Rows from block 4, named by matrix and row number. Rows with one number belong to one neuron. Each number is 128 + 32 x the weight over its row's rms, rounded and kept within 0 to 255. All counts start at 0. Numbers have three digits each.
# gate: first MLP gate (model.blocks.4.ff1.gate.weight, 640x160), inputs 54-107
# fc1: first MLP up (model.blocks.4.ff1.fc1.weight, 640x160), inputs 54-107
# fc2: first MLP down (model.blocks.4.ff1.fc2.weight, 160x640, transposed), outputs 54-107
gate.111:114114122153152159153143116149138119081149124144149127111108086124081150116109141160130082094064121178123156165110067133153166164142092109138158176096152119094120
fc1.111:158153093107109173126156127118108095171144134157090103066085123154196087122136135140139133114116195082124110077097196136135109151173094154108203111155090097049136
fc2.111:109129134094079151094135148122111128120179105084120097124144116173105097094143119115177099114140086156117164076096159098167110080106167133121145130120181069116104
gate.112:132136136159116061119164130151102147103119155124167130157112169102091095170125089156073141147150108133118147073183076139133133157160113161120106144170098115169101
fc1.112:168111160123096150157173114143158148136153153113114125175143102101072057159191083166167094157127150146173158152100166130151081149100115129135175097163135093038137
fc2.112:079187097062121094153137094155099176148167050179178118108116114159185126110121101084172077105133143085150166110134143126129146132131140124095095172073124103156167
gate.113:121088090178167084168109161201157081113102128049112151115080153127166158126129141077130147129137079182104111083147084161091113122123093169130164099113126129075142
fc1.113:182181150135142160146145119072150105123084137103089125164101106100124121120116125200116187119136132087134129125180125116102119131128141157115148132158085075103073
fc2.113:186206092165152104167107137103145133137084070120112159075091111005155134108136138132108099100140178109180122115139165146080121141096119131170185151105130114119147
gate.114:200106060133076170079129185115106100124148100162154157120172136100126130071069105068062181131146114135147166124137097148128173086168112142096119159170127100120096
fc1.114:102133138144165101140091074168193126116153137114096128098112081097117115108114094134127194118120116088096097168187163118174076103067159109113134094093056179122140
fc2.114:106091111157081134092152125101129070121159146126104170148108112042137127110159080130167156153138118096079149127138135115130145136098143124156090107138111143121117
gate.115:186158124169148167166183131090138126153099112169142129138134143026114156141116152123157120143108173127086180121112117144110133151158049132115173105132162154129160
fc1.115:136148124153116128185119091075118125112123129210218148170159172101111116122120148119162120082150109134115146118120101101138113093150093064154119078129173097121166
fc2.115:092135129127160144096147170165123114139142075117105159142161108113182045177154101076147158140105125144102128171182125160091123170147094111123089091138152119144119
gate.116:117157159167127151136056092063154147098129175147155096204141143156142123101092171129069131160129134155129157116153140150116151111154147153070122111116093092144192
fc1.116:108158131112153137091092158143130175104141132097121094101115152168110092164084145130126135085143125122110185138120068119162150150099173126115131130117152106142114
fc2.116:081097104161126095109149121110132114142140117130199128085116148155128113147145128110115157156147139114127127202088118163112160135158149151143108118073105160195172
gate.117:121130118146111129155176150110193149084181100125072137131146162170121083135163152146091170090077142102083099144145142139165113142114151101153134149092132142052102
fc1.117:159095064091093142120113107150099159093124106134099150087092153108109166135127096127147161069086160133159156126233155144178133125117140059107162141093170140118171
fc2.117:208106128153133123128104139110153168116147084191037111150154132083093091085147105168105118157130166138161125113152143171146127108046123085100117089117131146122190
gate.118:095146108100058116115118142062134147109177160117140150144140059164129133089077180113156116101119096127113164098124155135106154145172150110115096125138149083183081
fc1.118:176155114134209081078145190121103109115084136112080080162106162091093099190181079103121121167085185131089102162072107136114085115123108183132126120102101164068192
fc2.118:132147119075133104130120120120135111129161168146095124138148165091092158132140162127113063163119177115106130166154143078070110107148155146171142106129160105112128
gate.119:138065141098144158091140154092143137135136116097090154119150129173132127088104130066140174136201116160099142140106154122094103180175133121129056113042174128111084
fc1.119:135109067139159100102158105094146131213151136118102060150135146111131148103104141107121147118141096135125126153149159094115138164084161164183105066103148156058138
fc2.119:100107099130158121105129128150156079186140122104076073114175143106208192136141124094132087144140185116132172186104207128085150117075109146126167142143139166161152
gate.120:098174102147093080071230111145077082178113105124147147152216143152150132132118147143104089064109122130123118140083149156057132147118148101122107106138159113147142
fc1.120:184095187120148160192127150116148133133121161134129164172062165108163134099127098084112163120140136092142156153096063117168153159168074121140181168192148112118120
fc2.120:094147095114109130122142107152084097146114116077160119143166196139182061108169097095132108063152083106099094138138096147076115146119100155106150058159104070114102
gate.121:168148129111120148090147098120120126175068123114146102113145148114175135089126066126078153119143150128178152132145089180202161147174111133103176146082060125073118
fc1.121:099132075124117094127141096138145116079166167120147130159134144082104115140117150140172079191123121103096099139082123131111157070099124127174125163107160114119134
fc2.121:089100090162123132193115111097144146155126097151132111130139127108113075118201095120160123162123110181147158151143133115104169177078105110134123101102137172171118
gate.122:106110071092163093157167132131179140118123130118093087114080122141101107183116099201087122119088098168095140077112113167080159135133125182119160145082219094063105
fc1.122:140129124069106154119173127111107126107064120074142128085145133159183120142083134139115093107083089138133142096140131124099143107213080147156107115106100108107144
fc2.122:121097156104143080159113143109133145137154117161146143066183150165184080167107141144108047128128137130144107153078147165104095078132121093151121146156090142130126
gate.123:109152162065184065133155156082114136147105192188130121117144172116125137120149129114119103100162125143129099148120164074157138176148116078142135128120176154147116
fc1.123:087129143135108159073109141159159081141146086113100125116078099048166128138148101090084166155166125123132098088115155122074133163139154044104191138110150084159111
fc2.123:166121102138143159109130137153103091156152095106187111139080117174108095134099064135224127199105131137130131078123152125104102127134119163085143130110161054059141
gate.124:126046121142158087144154162178140144152110164142139119106126099071135162149111118110102155079164111135153161148139112129121104156102164121186195113131207135147105
fc1.124:130118155152142120104194121134105102176150184135081131195101177114152139122116139081084106175088105136148089073102131100171138112064128059164161078117115186182156
fc2.124:139169132118075109127167180131144169220127111097100187129157105113103108100078143117136132112118147195146155120102132125143141133088082079142079085127122153085074
gate.125:090122164111152116129151138118093205147152140143125132108130108151067152067175147115074159128087066116142160088162126094097185168120136116123084120136105080197082
fc1.125:071162158148127062097056115127119118193108178113149125110108110119135084144156172117161113144191092116135139109152126115145102139120150086120159155126158107153133
fc2.125:131107152113133053075097127069194096178140147140109164142144095135112162101162143132154114166160079048152125115164175173095102147165198076138141122091131157176114
gate.126:123133135173116138110114202118119138102164099160083152088129092111092104088080134137139157088105135106071064194172104166127112116157104107155124118173091097109108
fc1.126:099125146131089143149135154165081191122064096191167124074140076115130106050147100076148122099141104104083104134116083117155094140128115138150113094170075123131140
fc2.126:130108141159092117167124173104074143035174099095126179116133072107060127118174094055184153110138122115122164113106093138129095101151098123166078092060124151135123
gate.127:102147115111134170146118191147130109090168140136151098118120056112133154197173146066065164114103121149158081107191130172168133096168131135181110088150137154108120
fc1.127:141180160112072134083123176146072125148144085173085100112095145133166132126100166101204145175134158112158115166111092109105130139083146140133157108125104090151132
fc2.127:139112106117134127154079174105144123072077079152125126151118194094166168142151110067146142092116171080154116168126065168148133152129120119170170075158094106132129
gate.128:138139065148082142110114102137101093162129170188094137152096150206116164133134133136085107143183097204091131105128144086186104207133104128161137107138150139093101
fc1.128:139138096167106158130152144168170061096092074104065151129139109154114099106151099167060165136177086172104148079173110129093073188146136115138141096145105116104079
fc2.128:135157077112081117142095120123098123136141069138103173076131112096187103095162188146100144161146105088140125126088136198052133138078154129163175106129104138102139
gate.129:153116076193128153178141117156145153157152144146122224117117147154098083130112069127113103092075118140178154064123132169164157157111090090189100118097167119096082
fc1.129:092064176125178109036142143144129132108151087138117104126147213152140149110124184050128154131137141099072107164116147106132093122114089143097165197158097173180134
fc2.129:098095086151135208160162170163095081125149091084118136137087090133171089146070146084092175139119142157088067092098095153160156186128147166107129157125138174123101
gate.130:153116131112195164075128104113143134179099124132094083110100140105120114068147197060137109091121115137115130127118060117190139120077135202106110170150158110149084
fc1.130:130102085121118149115120164105148166159028124169150101197067063169167143125147102169161087151116179164106127188144110143138137149128100186177116110099112108137136
fc2.130:163127117069138175197079168155087180053107120111145137168189129147125127163138130110080083149082123150136113119123168098128176129094083061126145068140132166113141
gate.131:123081154134175102108118102170167125072100139167043111176102165152198121062167135123079141099109126137141136091172120098175191121125097178095111168099156148109140
fc1.131:130111129119072090125139129094109098119097147112183130136111133071148152077128126152145124080140118173050117111127103158169120140130127158110123015102123203101152
fc2.131:094085089100151092076121141078108114166104141097113177183116167176180133079166134121104142135144119121081117086136134144116150126187067176140122133121147144170153
gate.132:132076187087096084197109150125171169111129138134139137162111136151169104130165108109114124132143133104137131137133154163137158067095128117151132145084182158151075
fc1.132:163107145156192138098089080094077121133103096144106126128155154139125135176108124095124141187109104175100115115141161164174179125102122162109128160088118073123193
fc2.132:118152136098120102045104146146126129130139124114124128134178239133122108146183099126136146113063193187109119125158066157177114112125098117113106096142143147133144
gate.133:139117120074083144096114101117089130145115094140118137175054100150116076186144119166122116209070066147162124141095058126167123136120095151194167092182114118120110
fc1.133:171117161152106139149130132085092168131107171144145104102096102107105085136094116139126114121122168084145149108171118112127087118149113127150112166094115123128093
fc2.133:190134141125117128121124117072201142175124150126152133158194140146132126117111096087127121136149143067191164116145154115173141087093143111144140094116125108157178
gate.134:034134128112130060103147128117160137109125171108106097067164057096100101144154191120133180147090149098148141081163129176179157126160157122148126147110131123124158
fc1.134:089160087077169163177103117105142094147131154114123136063152114121148162097116121122165162080102145178091128144142145125111147092081123162154130167103177083150124
fc2.134:099130122098145061098123104078121139127128160147134160116149133188146127147172116134138164152110127127045107171145126199140164083142093140162133104171102060174153
gate.135:126168137110101099101149131112067087131080108131167122138169152171161117153168163152105139134180149070155103086140045148084165092096121118144093113123072164134134
fc1.135:172174125105151155154091155065133161161216086168147134098141161130126146157126130144112141118095115133118099167108109114129126144062143127150038120090094169181106
fc2.135:098114135166138089191155120136179185138114096110100112161142128142175104196087131157140095132119095087091145168156081139168166112149137108131163129165057096112138
gate.136:152089126163080115152186146173136090097160137119158160160140122144109139164108132125058148138147115154133123086139124113131088143168145102160128158127135141158118
fc1.136:128124148091126091104154094161152101107103127104137126080134166120040095121103155148130094123216152128097102165111119092171110112108119131165161162164127148109106
fc2.136:110135152160125111097059151014088111111171111189114130095121108168144131149177091082070127164122125126113093095157132138157116134100133123099106128170203094153112
gate.137:070111158114122123131178088076155170148097128106106123196033145132093102146154071195127112117116134089138128128106121081118088126129143159119143111142114156138172
fc1.137:131129131132122110134080199086145117167173104101113139078103168142134127180074118165147098088141107164140138136100117160147154082092088111097158163126110148112159
fc2.137:113142121117135120133107103125136138150152151116101126106151135136110120178134207164118161063114066141154160099148103063150068120076144135131092121130129116159136
gate.138:128137122100127149115180162144143136110118176091150113131109095182112146133137151081117122079117212182191144108171167120094104093149156071181106102150172063118143
fc1.138:146163161119110093165112125026162138146080137129110105149153136113168129136137164071151049146151067125109161139171133137169098119132111111157121148115038130144139
fc2.138:141113109076089130114135115081151120113089069086100130130063145132138167117121108081118106080141158105122131150179151100163111132136126119173110078093080051166152
gate.139:160113123161150157151100122133141118159080152112139082135093158129096131106124096161164147085115133136180054145106207075132132146086147190105186091135086102144122
fc1.139:121139149128152164142114093136115153173084153058152112139111109089062087156127121055107105101134111146180088099131205123131161135108179149140157102157152119151124
fc2.139:105125070213162099103153170067070093163154201161107114135166093153212101119144105166149082178106128118134145135057088128159121158129177071124097111147164131129114
gate.140:155152098154159109131106197170150112093099115192126093152107170075115101104119124122098096114126151075087117081160067146140148135130119156111059094142075137139098
fc1.140:164123172066113158160091142111165155084147094127121112105148125145186119200160097119137167193068082123143134159116110152120180141145100148135131074107108082129127
fc2.140:129127159149120103144178134156110128152099175183118179097132113177129081180130138111156078123108145095162088130164136143178115135126101153121150129120194079101142
gate.141:143113161137164186117178167134116058139170135138150185204114122138127120178159106064121131156131128141103114117099162129094088105164106072127097147176144210117155
fc1.141:170139158066056078127111111119181131099140124045181119107133121120143165071133153136178134174113084079101170148141108082188129147092134156110155105148133088096158
fc2.141:143172143119147106119100168161118073124121182132139047133111140152209195107117066141170065143136120150106083121135090131116163142151113166091125103158098174137156
gate.142:076184136127118159105101099133207149128093117101086146130144160087077127136121128081155103140089090162131160093125144153033127130144102165157125140188111135140142
fc1.142:117120193100094183134097111120174108135200111116119127106140119110100110166061138130100140108125128173081160146113128095135089149168151181129119180140118125139112
fc2.142:163084175104131080140092112088137128133099125068175090194147119156117097175142130128139134078112098165160142103103156086118150163118101109113102151101158141145113
gate.143:172043121160199133175132178152202091094107142056061063121103128158172170169091170140144155130110143090066165071137111134102176107136113116154156086102157130107113
fc1.143:148097118156126132092125105150176135192149052095116128122128133147170164115108143076160072178191142073097202159110133122124174117123138136175122131098096173134158
fc2.143:103117180113080150072115136149112103150106152140161136136122110179125148153092087158123185193125116135090148115128109182177093117152135071130078082111077175137123
gate.144:116138090145100095112137193067173132078103138121188141141174086125110121105118110124217095090123113089114101089148111143130133146157159183105125156078108149117155
fc1.144:140109132076187106127144125086120112112143115143120100152126121126134106183136148138169131081071173075091139116113143136159121148110119103124157092124126123158142
fc2.144:142113135046183155156123148167073122131125140107098126143146125114124099187130187099085144095191147149136127109124140122108078139100104097093156116136156155136085
gate.145:095094086140123139123171123144114099110168164097172111156156083040085109094116170128125110115075109129183117201093115191116078175105131100082144153149138177105139
fc1.145:190168161070124128093114098129116125115178198110172092095124099114109099077149114132129093187107142097163061144130157191102180143156126150125162135089132103111152
fc2.145:169120166120095134090180084122120088116156177102068116165150124159143082078102175115176082154162125128187125122147141135140109109140077115120137133156140107154144
gate.146:173088067159103127117133133161143150111107168108115065076143120136126117118126084148145181120109165109113071149132091166156162136144164128148170139163208061175142
fc1.146:130124119203130130125193119188163132095094145080170142093185121112129155130149116089177136060105152131164105116132104180106151125108158090092096090096130119096137
fc2.146:177144083147098133175108148087120147122129124169097128099099092121107155095099153158093106173156149173122186095119136209099135078095136103172192119192166145146140
gate.147:169104133061157166111182161063170137082099164080178126085089162072100141172148155107113055120115073082078135150093142121127158105152163108135146119119083134114086
fc1.147:142149134180124138158093106110094114121125140110094164174164119132167123045098063121103058156129124111130048158213130138121184139176103146132178113090126070115142
fc2.147:108130108159140094123149119148139095072168138058182170094108143114155072072109196115072086148086164082104112103181176099158171129126120107110115170121136143097118
gate.148:098146129163115216149079117155139195108153146109145123074100125143067136107105152182114163124180171086124113128191147119159121116134168139106133176156155137054152
fc1.148:063140114131055194146115124137124155139114094098195110102093111156109151112156193093077157093105173121126097139143132129080135137108133081116134136166158121061115
fc2.148:134149185114087181083130146155097134128122098104142157097095106158165147183132134128132060156139144159113090072099097143102163135105128117124125097115104165134094
gate.149:114161131107105103115165131129126111173140159145141151156153104140124162103122085137145122072131141137155147133102165105132122095163094147109108127197160148095108
fc1.149:117151132111158193095065122103179182146128089159175149138148076137174164111113113139107154134128188103156136149116098078143139114144148190089082122179123155146172
fc2.149:176133094185117185124130135093158192093112084107157112149109133138134113121136142127071122111173117151146186155129120174156191165086102159120102152107100172075137
gate.150:158079082090149168123128123162149150110054184105073119040114116134080097110113128150142150172134127190143102088100094152170046141076111117154202097149121104157114
fc1.150:169119072125105150107164107219115137143096132137141167110151149120161088104118168192143134120192151163126131120127134178175077137065088103227111096140134158169142
fc2.150:138121145150082138096112115184082122152176149171090165130145105100121174167166131189101162123142062165128158091200144168115087094076095075180137154137150144128093
gate.151:119112102109176155083070126145121140166095132031134186130143131127092190098139123110160113162114140139161133085097111160097123163105129157113125163112183122155115
fc1.151:093077098106146171132092125080150086101174209127120207135146143171127110159119181178110150157151106160074155112125067084091089125146158127097105065081115222154122
fc2.151:145080129140178156099145119116101113152172205151025159103134094113162166083114092138135100152159122145077121092178110119155136110167167175114167107165102134147102
gate.152:206091140119183087127127089116130110093130099125054104165156112112110102127187063090116120129059141140089111083120142147133154106074198086135130107103174141143143
fc1.152:113089138147126133109157054081146174132148180168147111092156110147167112111153148129086192139155106098095137167165128140016167140116100106127130153066146126142141
fc2.152:095108132091171159162150134178121116144098122111104165198106101151157141170109147149117128113133129132114079094100136087037131144095101136151088110077137239135063
gate.153:138102141133145168124077165149092135137091147051166126082161149087195104149092134115141166110051149130147115134131195105131121150197101156170138147122185087088163
fc1.153:122134083117110164122195192165156177151129113083140148107077094131107173111168119170080117109124175123068081097076195124161170093100141105131138149068099123143084
fc2.153:115164151145141093086152174165159101166152170129157131157085128128146114114133101130130129096107234126100089161128089107114149135147129140121059126034089128137134
gate.154:162092192132175084151191138132158159103169162140124067130085060115117178100078109135105118111162137108143078137118169110078125157140128153153121188129107088109097
fc1.154:142081170169133118143161210066100146149114127126129030050139096149151149140091116146103107100111174135152118168121119181080135124158137156108107118113125061089143
fc2.154:159222102157154122056069120081123115118115095101090100185126162142154078111149103171140102121110180074176201151080125132135127091146069128126148172167192117175137
gate.155:163074091153145198160166069164133143153145127108093123105037165094124113189181120143121128123109113107143156098152162163145119134115103150124174143139082181128117
fc1.155:147101137131074144105182121144107152146183080128122198123082163176108110166090138142114039133121127137163110099133100047117142151149087138136133146127155143118156
fc2.155:075115119181104173113160153104124149108160084118166140154156107173115173101083147190126165106119121115119098131100122055084141114134110109157064118132168154128133
gate.156:090149154165125127158101141104120119174091154185119138127171114124093108116153093126157120175176097129130124114112104102123169186126115148115094138113135179146156
fc1.156:073186146140114066122184113088135136124144132153175123103094111167195114112085168146130172077134093107157178122161130102112103173070146104141145149194175181106108
fc2.156:153132151108149129150040125141127120123111113120176101171124182149127150144134129088158144079158121120152152106195146134053137177110126120108129121083139137188145
gate.157:183082163082203074149176116093158122126132096163081165133154082087124109098168122132157154183124157146143129090178156091087124129121108160111126162048173068107128
fc1.157:128175076121111114066169115132151118118132110160120100136098148212170107106114071143129113081066184169179190161153106148128127089191160105159084090127129144110097
fc2.157:186098133115159138128164152138113138098162083130150153108145141193147109094102116116151130105116174127151134109072155129169111114122143168093173130064097146120076
gate.158:086093065110165186049107169159113121094128108169128171178116150038174162103168112125063206127109146089155119153151103125178176146146127192085121111168124165130081
fc1.158:085138145139093134122110082123160132159131137078154108110127113089051156098099160121147197172116130183048144169148129109111118109109147097105169089104135149100095
fc2.158:110179111101110126185123068068112118195150131133145133104200135069115143130123167130140177102160139105164141156115079107180149108129064120072123123169114110139143
gate.159:127023176131110080125145112147118122164127142090140159089181153134150140111143109164081124124111150142186111136143139146124177131127185131131149163121164160129141
fc1.159:145074141068122097090115111163127109165048118070153148126133122086160169091163195124099109149179152158131081150121121125165145124080144141129159106127180133136109
fc2.159:182089125111041078144097133090088112147145137119107156070081173096095163076166100133128118192133134195119080111129095184156104106069168130169183122130084098154152
gate.160:194102177141133102126104076089164188147139138116144138121170107105125098183121094121116071154173096122133167088110131159127223137115080131173126106089168167100144
fc1.160:137107153076153136134129067115053092112158159145167127175165181135139098112158138183101144118093189131130147122137113111156158137190100164098107134112133088153058
fc2.160:051137134055092101153177120119119142064085165169153173133129143130110083125051125153143124118091179126177178148076131103144179100136177102136126132152176103108142
gate.161:158147100160122110149130127157141130184151128089106106132113104064072138139136151148142222068113126121170122146118169115146135101217157137151150126131088149109122
fc1.161:119175153156115079098167111115126146148198151102144119115082145141206106115100148165110170091151102102130137100100144142103094117088081094164162138150119173123114
fc2.161:084129146102062113118099126131135127102132060070150115119119148173128056157152097137048084108117135144094149109157127129090097196108131143084138142160120163139185
gate.162:144120119121085135103112010122125134087125134122134125123064129110103201083141146188135093149091108111162076139117085087110116122132117174113132160178156112091100
fc1.162:136103127140148096138129146086147136158101141187123103139110057160167162156155134123072109192107139127137208168127116130130151109129099141165136119082131116126074
fc2.162:097100109074097108136101154110120102176106090110117066125109091079088145114113140098084080137162117143128152116183091086092118133136110114157162169090118129144085
gate.163:096132172093080132136108113140076153093134087154173167135181092134099109085157158099114152166147075095117070106109157080162187141136132129114101093154134111153176
fc1.163:183105101119120128120122128072183089125107181149104089144129169125114130113107071131113128133149175136078111138161139134138128102101123122163179160111143169151122
fc2.163:161105089147054140114135089063166141163115093164099120113140107140118117181115113137067159177152094182139087147087127125208174098173154128163106106104088170137153
gate.164:118186151157084102125107146149146157109154133116133106111113109076180071158136122157169177119137153114115051157125156115107172091054135081172132137127120105129097
fc1.164:136058121114122191141119116070078137148125118136137138140103113158086134105123150171113133153149105068190117115117123145195140172117118174132139155157132128029160
fc2.164:086100128141178181118125141042071094147155055108153096135178116135114117148163106127142146117186095157139101142111140130149115129126125124161100164158162177120080
gate.165:081077167149154111061123078068123140064135120083108118112144101122180131133188129069149172091084113165161153106147138147091140112109123083144119148123149076166133
fc1.165:090136178132089070099181179057146156075173174134108130150097120143188150115181093106085172141115190170146143072123108128092139118153091108111114114137114118104145
fc2.165:154155119137124085130213147077091128161156095160079185150150182164175118127132105176110188164126113091103091085156167130153133082168133112138066125151130138133165
gate.166:075163119120073106111102123130146160140132151119165095084182137104088135172113163081123098168163105110106111126171073130116048150106130188140073097122161138046097
fc1.166:117134106171149104110121120148133150128168127140100135168117203120136098141091109168139106162126076128130125139183061158074118205117100174137050147151119104182157
fc2.166:129152080199134065129135070089129135102160129169106152101082139111156158122182115146097133142086108099183106077139135154141073181170104111134099175141064108161141
gate.167:191156097174126142106115095126135150106117138160141118149164122116116155111146131139069110167191119102125080126168086064198128133066140144128110088141100142141105
fc1.167:134064123166110112118107086126164118164150113114083126131112192141176186155083102162091111173170110144115092103142145099123116209099108166131163128160092100118140
fc2.167:143119107114131160159146119151123122137097176081112134067105124131153169166129122151144185148130106118179145146113153174099164133100069176145074126092116089098132
gate.168:138140094136064142066158099103103144100137163032162088125155184106165089108176135129109156153159087144092130134146179140167173129146092122128111102157161105108150
fc1.168:098102132144155102118158148149085141159182131123109107107159189058146125160126174107135129140090046090108151107193130120121118102148185117159071080129117161148125
fc2.168:162095144049082098108180140119123116143135175192081170129167097118104183172129171128149091131121094123131168097132115189093185098114171165093172106154142138139172
gate.169:096091138090188124145150117204155139091104085073188116094098149141123080210120152094113151094102132129113127078110084120106150113152159100101180205103128156127106
fc1.169:115099171073132108141154170121140147156110107140128129103106126144120164134163132157144191171096172144160138177141074114142101157126125126172153120129148113139085
fc2.169:172140111158153097124130119117064146200120170160120120159132150116189137141122144100151154105154111075094157106096065090149094171149071079105097123059115067162105
gate.170:141188102135161107136143069176075115120129129148165087098135121123119127121092093113136140131102152114145117088047155176132096124181173140070086111156139113139088
fc1.170:103102141131157163155166124107074146095145138140162148109099117145131160097139080127114089117096143113135140101160127173173088135108155183145091123128076197134072
fc2.170:139131139175117115077124107160168129179096136154102098160142104149100120169159084134162122107136133179149157180099107107162154174094114113159167098124095163158120
gate.171:109150103109111105115133105085104092139111182074087066183098132095131091127157101102148124143145143086095109150142135079132139090091157146137159148145187207147117
fc1.171:167098106144164120116124179102104115095165132133178112118156117172135198172111171164096179138130114136204143095185078200142116117102106102159119074098101123122127
fc2.171:152189109043125157133135121149116142137143160074188151144126115169178063123129110106099190095171157101125057163122084077129171157107115198150134080126167152193122
gate.172:079131176171114175104092123157212174119090103118122068077142182111099117121153152134129152181140126163147128114161116120105123153077100149100105173096083085096147
fc1.172:083102134132148130168139115152089118159151136095140148106090075102186085172108132174161123160081089140184166023124082144089148089153153192121099140073145077106191
fc2.172:106122098104153155159181182129087118140133120124136110153218082211187134082129154123136097089089136149153147095098111151101099117153187145138146145113156166094153
gate.173:102176129123098170140152121172094116121080165177149135115101109122057184175135136137131110131131112082096159159073080159161110080181125162157104139079146130157117
fc1.173:130135109134113162053173176093155101109098152087138118138171120159161164143118136151135149151094107099128088130132155204081146161071146098086123123160138143179130
fc2.173:157143125098043141137103167160130181130193184048105069111147130126132038136081179203105123157080117093135077137148143125072156133098136150141109137129077089148104
gate.174:110148147130166141122136135096106134140146136119140105115183172144131106152156174099089149151104140100123158194053095132129196111108110053104105149144186183099145
fc1.174:113095136194083162177126183127176122147072168127179136119144132084126085118112072122176073105156145139126134105156050120117095110095137124070168133128200089182077
fc2.174:114151126159094139146098104142121124138145137107109182077121125179089088116108128157103101117089148081172097133031183153131127149155115144075100121119207123134071
gate.175:108133118140094068139170119123114096109118137173168118110204149106114120160095157128053082129089155129112099166140146125159130113140139149112147141137061195106049
fc1.175:098090124154109097211154142076137123075187103119141129155132184068165117189108117144098107131079133079107136096197107138131151157050155115154179125146078161166144
fc2.175:120116099132107170183124070117098176161165128078130138160057157134119122198131116185128171161124136112125136177154101084060139113087076075079102119165147107129117
gate.176:113147130095112133160145091149172136079109208132132190125130198149110099121184122106139133092125154115127109168176091099120145119121096095172190201173147140135090
fc1.176:127119178164150124141094060136083181194140141115099081087152061129148125136124139078126113053136137112142101127117165137086180088094042114139139148141098131102180
fc2.176:156145142150095091100193144162143087147176063094115143143106101114070115110070080172147093139107196130119105143142076189122150132105135145101105125152127170133107
gate.177:090096080112159134085156097130122120116114146065075134155170126136168150139123099153117150107086106111076097094101101130130167092201182103116148167073164125059088
fc1.177:090084179115143136098144151120108088087125124066158111121176132176170118133120133131150152081072096123119111148145106148165130085171165070124106148040172127085097
fc2.177:134112165059183117143161158148146115149126108137163173070146128076151130142149100153088156134118144103079098135157158154129084104094152161117107137081109184130122
gate.178:097130137134130165111103074166155091126129105134184145182126112140051109132119142063095137087106111157116158102153127125134184101100148175133120126062102158173131
fc1.178:134101102120158124124177147131126144114136164149161129111111163097162130177155084163073131136108109151053112098076180083161048076186156159159122140133174146142089
fc2.178:043076103124095124102106145127118145142100135099160206135119156133148126155149119170082135115143084066111090118111119105082160158165225147143113066191142133166129
gate.179:117155095102130143147117151079096142108149098120146136107153081099118185145201148107118162118133131177095136137220122096075100161121142124145085084158186162093142
fc1.179:146143159153170108125121113109152130122142091140089115119148180144142103149093125121114141112094105158125121154157112143162123110091119127202122149075136110085115
fc2.179:195113102141153097144091113065178118176111079153079093140157146164202184109149126093150171151162143106100144169159102129170171143129107116107127121154124129086141
gate.180:143067144151081100187104143112141114145122093142139194123062188147081126120135182094076119059140117104125096125111172173183124118123106083141124158155120138070093
fc1.180:166152076142095155100117109093059144158144127103121121121121120146133155101162135188171138206133117106085134149162122105127125125087131130161149137165160135105124
fc2.180:126114137096125166153133087117127160135093180139122097114159091136182145145111083183130094152114080126086141170170108151098165134075104135118125128156139147160129
gate.181:079115102097093118075087102147157122079082158178128117107142129130094178169129155120132079081109135161090101189152145154128169140106141166119125125184110115104126
fc1.181:204175130166174104168173099098147163123138179143122103171127087120145109078149141151143143167102117075094118107157128075130098169156161156159155138084076209094141
fc2.181:129135063100097119122123156105126126080108113101121191132103142099134124145085126152126088122160173118068134145130136085067126158153103101096079130132147140103158
gate.182:119113145126105124086104132130105107143121144187180164206164132135173118112184105138097141168065081116105146113099068152134112099144083115135067100124132132136146
fc1.182:103146149086107090133142152131053187134125123140131140112169111081114139130138163107098121099137102114190103048048126134194094163140095089168106152156068121116137
fc2.182:111165103128127139184144164110118153178121146119159134181098092145130120154137070108075052174153100182124137164089110122105140120127134117128088112122188121122142
gate.183:061148108142189141167199160160127135050093187111094088115143132127143129121146134098073096123079058166078102128103049106157129160188126121129068165168117171131135
fc1.183:145064137190150146112114156111121103137170169125135149152108131136171120108124125072125063106184145098144128129065129135145151209112162114141135126161098143099170
fc2.183:116065130108156165104097147155079088106173192109114129167060156128104110114109152090152141130183122076129104090109127155103138136128179105127154089088164095130114
gate.184:157122134086091095134130110116160145100098172123197087030129107139133116099127166146081148174109110134140172099138200176098153143153131138043148117132148123116121
fc1.184:147160131140203127129101197109091072137113108114104121178204135063119104105174098131181152125109162185119145149154130132157129095093076089082125108121050131087130
fc2.184:096122132085088141077067126170134096098131125096128129122125113126090139117178141183130133168142180170144135097171129164178148152129146136109185071076149127077178
gate.185:142069154164157156153136144179144125179127172186103143088111149084128146121133193125113113141164126097165143098123131099108096133127122104108105099105096096136123
fc1.185:169113108134148154180141126090103139131095057176168152179141099134096157126149140169097085139107126133147171122114183114088108120135102155088098144158100138111134
fc2.185:108111091107132153169179135157102152104102112129152152159156148191160125105194162067085127102082156133143106165120134167136117100117102118100089131106136094079126